{"image_size": 24, "stem": "single", "loss": "cross_entropy", "residual_init": "none", "beta1": 0.95, "max_precond_dim": 1024, "merge_dims": false, "one_sided": false, "steps": 23400}
Rows from block 14 of a small image classifier, named by matrix and row number. Rows with one number belong to one channel. Each number is 128 + 24 x the weight over its row's rms, rounded and kept within 0 to 255. All counts start at 0. Numbers have three digits each.
Before each channel's rows are labels from the 100 images, of 14976, where the channel reaches its highest value: "responds to" is what is common among them; "peak on" is the class under the peak. Only what is clearly more common there than usual is listed. The data: made-up road signs on poles. In brackets: how many of the 100, against the usual share in percent.
# convs0: first 3x3 conv (model.blocks.14.convs.0.weight, 240x240x3x3, each kernel summed), inputs 160-239
# convs1: second 3x3 conv (model.blocks.14.convs.1.weight, 240x240x3x3, transposed, each kernel summed), outputs 160-239

responds to: crescent (66 vs 3.6); E (28 vs 3.7)
peak on: face (96 vs 20.5)
convs0.28:143140120125164131139131100115106090115146181141132153106164113141137108123137139085091085122128139145133169103168097086137116113140120102108138124152151106133142125174121141117137138125189169116105145149134145134118110176103121118125153080
convs1.28:133149119110124136106119153171178081114119131078186122153129136146135118134119151067105154112148133132132092123096135086109101112127123092125139139093096090132140122110134169083157108115103118139141154113103129081154128146136139146069099114

responds to: triangle sign (47 vs 20.1); ring (25 vs 3.6)
peak on: face (48 vs 20.5)
convs0.61:184145123119149127141140092131119135074113130146144140103131132113131109159124115111131089123132148165101116160142102117163098141107129144135127148147103136129109124094149111113114061117158127127134095151150099105137165139144166170111130136
convs1.61:148154106088139115147094126122137108124110116097150154142129105127132123127115143156109121148091142141151098094117124145166141158096131127115106108091152160105107104086144168114132096129107133118121189062116143173092089116118149185106134083

responds to: ring (99 vs 3.6)
peak on: symbol (71 vs 1.2)
convs0.34:120108085130125138163167113126118129095151161101096091099130128126165128122119105154124097140121109169118162104140148124105083120162146120169132170108137100108080090095127137126148156117140149145120054183148125100120147094131151174124139125
convs1.34:133165103148104147124126133161106143088135145101120151142116139138125104153161142142093187097138160164116118129143158155150093163141132157181135119159161125144153129141149121135126175120137171127080098188125162139167162144160167133158152154

responds to: ring (48 vs 3.6); ? (43 vs 3.4); triangle sign (42 vs 20.1)
peak on: face (53 vs 20.5)
convs0.40:181145118088141121142122117121135129132130098136113125151139111093130174106111131132120072097156159159140112107116129149106123137153127128090118106114190110182142075115110117121111108130104116129101059168126111094126134118105132123140155187
convs1.40:119096118126119136127099102106173131116139110160165139112126111156110180137114139091107112116144136111132126092106098137067157141090130137111125155121141150127113104139145135155122113101193117112118105166135139134168168136142109126130141144

responds to: 90 (67 vs 3.6); triangle sign (57 vs 20.1)
peak on: face (75 vs 20.5)
convs0.106:107119123105159098153136156159116104066123141097113137138111140101121151154101096136116105122176180144129160120155160126113113127127111108162108091138081161106168120152124122136149125096188155180104103056129153076103136116114100117103137123
convs1.106:101115114126133114115146085146119145082152105115109135125125126107148170091120111126141126163118134104108108153182122106131151140140146093124138111107126151145139133141133126139116140185123137173097122144133122125128114125079161161166114120

responds to: crescent (100 vs 3.6)
peak on: face (100 vs 20.5)
convs0.120:136139118146142104115092143167111126118116123129158134151131125099157079087113113076144116116135135163129092140180131160118111147137150172144104145112153127144126104126127133130143098129099115146156154145093111104085136163135089136106114095
convs1.120:138107162140088107135113122153137108123141105117141147085128095116125127118092154093107150152217124124144123104122148158088134111120116092086134144148144110095113089106170128111135124127116135135098142176133079186114122123123146158107076141

responds to: 90 (90 vs 3.6)
peak on: face (98 vs 20.5)
convs0.19:114150134101134135108126128127139115051145116113138125116111144116131152131135131141142116159177161143129148158122109129130122120111126142135116128118139143111128140142133125140178132099154143109158156143125175109119106098153078160102171140
convs1.19:089128116127116136128141079082127128117149121125144129119136101097110146133109122086170133162148095142085119138136122126085144140119156116124110117160195142157119122156165160124131132157135119121131107128153131168166152132111183170117131133

responds to: drop (30 vs 3.5); star (26 vs 3.6)
peak on: face (41 vs 20.5)
convs0.174:162118101101097129125116075091099126089138127135152114150147127078134104102118154055099157121154178115112154152102087126136126083124127115110148115120145120144102133134116148105104143139074098092118064113148112120107136125114115133130100111
convs1.174:127135135124109095149101111124161157087124111159101143156151137166141080165110131110080145105134130149127154147085152174114155178177147134145066130158130086117136109105129112097117116123115147079115145175107124133112147141130128122143092144

responds to: 90 (42 vs 3.6)
peak on: face (57 vs 20.5)
convs0.219:141163139093162116093115141112103089066112131125105186166164113114129125125159137168090146112127163094171119120102140082085133140137106178129134103090146112110167120109125106114151149106132120106142130173154112121133145108148126123110152138
convs1.219:106162134102103160152131111131100143089136160124104118138119131126134134100109110068107099103127113126096123112153082122132109107159130083106121154155101111147102104159103103136137147151082141106183126125123150150118094124105153125092127151

responds to: drop (82 vs 3.5)
peak on: face (68 vs 20.5); symbol (32 vs 1.2)
convs0.2:102137137155133109140114119131152152156145132120127136140142109130127152110114129173151127124112089088124117127142100137094119103134155124120100118169134144123165111169095130061140160105157132159076161142114109124104113139169107153113121141
convs1.2:117118164135128124115123155174126150146126161126134136137138110126153110120128112097136107097151124133113142129122124132098161108126159165159102130089135109128116168110099144114118139104132133138065113117147151134137135172170113090140165133

responds to: ring (100 vs 3.6)
peak on: face (52 vs 20.5); symbol (43 vs 1.2)
convs0.180:107133135132164132132196135111161176122121136125109145128093093136093139135143107142107152126133109104147115102111153123139130125130109115160145145133097110090126104074132136124130140114118128164133121142175115161071148103128114186091117109
convs1.180:135147118118137093136154164168140132114108116124159111167111147143119119156144127120129126137160108161119096156151171123069143122132173134108132120090119099112097161103136143158156122121088157105117123207088129149133128107141159091083158130

responds to: ring (100 vs 3.6)
peak on: face (44 vs 20.5)
convs0.83:105102151137145110123077135077116143115110147151144133098151184123118093119113195118128117111093174154079130169124102132131115132105117125137118102164134116113113147136155130100131139131093107137138141135172073135097184092124138133124135162
convs1.83:135113162121126135164151131151117144086143138129115120214132086142139103164111140109139142115129111131189086099138132109139119125137118134114110141108123153121091167125152096143161145111113093146102148131111123130153143116126160150115135158

responds to: star (80 vs 3.6)
peak on: face (68 vs 20.5)
convs0.191:144101137139122124155115153139115121162166119126110137128125086114137172156112124127181156136104095172141126157113109099138145115149122132110112104110136073148150110109122137124136131105132136053069134186149125101104129159129144099143116157
convs1.191:121095130120127092145153100137137125119111126165140135142161105122127064157121130158123130148114157138129166061114133144164125108167150143113129103155183118108115148118128109112149127109127123122110158052196129144157134165107144137101121116

responds to: drop (88 vs 3.5)
peak on: face (58 vs 20.5); symbol (42 vs 1.2)
convs0.178:140096157093106118117123112119122148116117154103140139129120144146119126131139176099142095103136115093138105108096123098142113147150115148136123102119109111120116125174129183149131135146131126116116070122123133115119175099166123122108121153
convs1.178:191106182127138124143134119103124147146102108140096113134116124114120081098136165116155117125099136137161147148143154110136144148113119152145117157156153179144131163137124138134120096087133118077151116112138145090120104132105158146156137132

responds to: drop (100 vs 3.5)
peak on: face (84 vs 20.5)
convs0.229:141101109114154165095123122114116134136143132120104118154113129122162084114108163116082184120143135086088131103109123117145091117099108144143163174125144139108129134157142137122087139124161175146085144177136152133148145135123105135075112148
convs1.229:119123157124160074129139110141116148133132144165153144118154124125119156123116172156144141166115159176082109147166120170162091112129109115107136130139145154099177110113112066114128152164117106120124160086156118146122129154105101097082169133

responds to: drop (50 vs 3.5); T (30 vs 3.7)
peak on: face (61 vs 20.5)
convs0.132:146098144140167163118124133163079102143109148125109138177133115104104102164086130123152130116134135177101164149135162154134113098099126131086125149138176128147134123123122125155133079090139134148103125148080088106113109131148106082154135138
convs1.132:100145109114115135134161133121157139116134103115124132132133142140109131141106093157074111145147146094101116112138128120142156144103121142121098112118125128089125129158094114104150089110092091115129156071111105189150148134124150151129101116

responds to: star (43 vs 3.6); A (27 vs 3.3)
peak on: face (51 vs 20.5)
convs0.153:122147117118153157132108125109139097112126140123137128137089117095131196126086108147072177136124144071151109142111151131115127069115066123124121106145123094115138097113176134149088111058165123171137126160125089115127126125111153139123153145
convs1.153:149132131162142097122111111142139145121120101179108143117101098088169141122115149144116136128131149081128118115097149136080114108115117108129105112114103089083152114131157107143150118146100129170070189077133089145101157170149158129098151149

responds to: 90 (60 vs 3.6); 50 (40 vs 3.9)
peak on: face (94 vs 20.5)
convs0.198:079125137103132112134092149156137116185091133115165139135170149128128093123102122098116136108149167117136131100123115109125100140136147154141159112141146117137162123122130115175168096128129086099125104151141129107111165121097145109140120091
convs1.198:108132138137118133146121106099134127150125148141121157119116152092152076145122130113127138143143141100151180150137121104104129158147143136101111135128111093163134120164171121150113108133114147155123103128149146169147104124159161138128112181

responds to: star (97 vs 3.6)
peak on: face (57 vs 20.5); symbol (41 vs 1.2)
convs0.149:149119128142112116125114127098140085101150138112111113121122126070128168129132104084112124105118114078142088174142116144115059117137138114108114146130152111127138105112139122144124129103128140148111128124089121101106121156121081098131131153
convs1.149:105136115116102109105131121122142168147107142139172127135111098126165151138141074148092104160134166154118155120105157155109121168150105124141161129173126105128128158127111132158104160145118142200177139089118120103137120168139150133167115121

responds to: ring (52 vs 3.6); cross (46 vs 3.8)
peak on: face (44 vs 20.5); symbol (39 vs 1.2)
convs0.204:141109172106117161125112131148120143105123132137148139150096114110080159143113113135121152091178109155162111099141144070137069114097095129118160149155159077137130132108137112108137062088144118135150086108116143132117143138120129168164151132
convs1.204:138150120140105109153150131144146147101108101124139118171158142101122126171121172109073118150136141135140100163109143115122133110157076160107132122080079115134141128123172118154163092086169117131118125064112131170119138141159138100113141091

responds to: drop (76 vs 3.5)
peak on: face (52 vs 20.5); symbol (36 vs 1.2)
convs0.50:133145146128127181094138079142133120152110127119152137145087125123111090127122135124100123117161153183173098103126167067120124148129128122155110129119109105109107143148141160143146120103180105144152082099163148146137098145093111109155138110
convs1.50:125125126097121123113121087112142099106111140151150104117111137159134127122095103051139142146130113094101152142136161100104156129116098134081094139110121147127148152119132117103137092109056134097093164072124108175128132100187155162180102096

responds to: Z (47 vs 3.3); triangle sign (44 vs 20.1)
peak on: face (74 vs 20.5)
convs0.170:127129083117180090135104144152113126108130127130049138092118137133125115140147084112176118089144129112134114145128104122095126125084158140170173102147148151114128096110137122147139179152106095144164090113092127108106134116138092199086122145
convs1.170:123112119165165110128143143142163110161125136136143107079106137141121144128134093140153131152142128160146151113158109138122133099091096132101121120144152156131108110090135148152120158113092082149144167119058160124107132133106122130099149134

responds to: ring (98 vs 3.6)
peak on: symbol (72 vs 1.2)
convs0.73:101126125133087126150149101140105119094137127155075111115100129150123116150148155094112118138096161113141126103119134127183113130077144098124131125131134158108089111176111102153086114129156132139155156168124104200137149133103122145148145125
convs1.73:136168144105085176148151113148088126096090154103117111130120103167157101137120100150104141116075143130105127121139145116114110116175120115129118162164127173114138159128123132128117146169121151105144152095122132118122184145129129119104099151

responds to: Z (56 vs 3.3)
peak on: face (73 vs 20.5)
convs0.155:104138145138104109093148074143155117150090094140117128160093126128112113146150119112152117128111126128117098172100114138139104172108137118172136143117094128138140129114137113073144144186068099186148125116121109137118109151065095173145185158
convs1.155:107131117123091081128148134114124131158139172143103122125146147160114100111134084092132138148123120141141126128105121113107130107076115183098095115115142162105106156067105125144134183122108150121135143201120120190135117132099102144122116101

responds to: crescent (74 vs 3.6)
peak on: face (91 vs 20.5)
convs0.231:120126163126138129159177101110118120089101122098108125116114170126170136128155076147134129095118127116137149138127139095157138154114145146125096120134164114102133131138147138111126170122143176124111121145116150116106120134122100138129140148
convs1.231:150096122134146176110100119118143178114166162135136134160128134174060130111104144059173115157138151152129117105111167136103123121102106138144117178098138153139136111133094121109128137157084059121133126151132154084148134162116162159112128114

responds to: drop (49 vs 3.5); triangle sign (42 vs 20.1); heart (30 vs 3.4)
peak on: face (79 vs 20.5)
convs0.182:134166124163131140147156121120134133137128135155162112114103172114191088100121118125115101172143163156128122124144135123139136132125118096157110135152121113121108115138155118141078107091148120151139104067149135110139188167129107159103146096
convs1.182:117120132140078132124107137104114074145113155102110143119134141180130103139111130133099135133160123133107154124066118131112160136147140117089112183134172093122127099131118116092150128109102123135135158141087106153078136120168121132115115156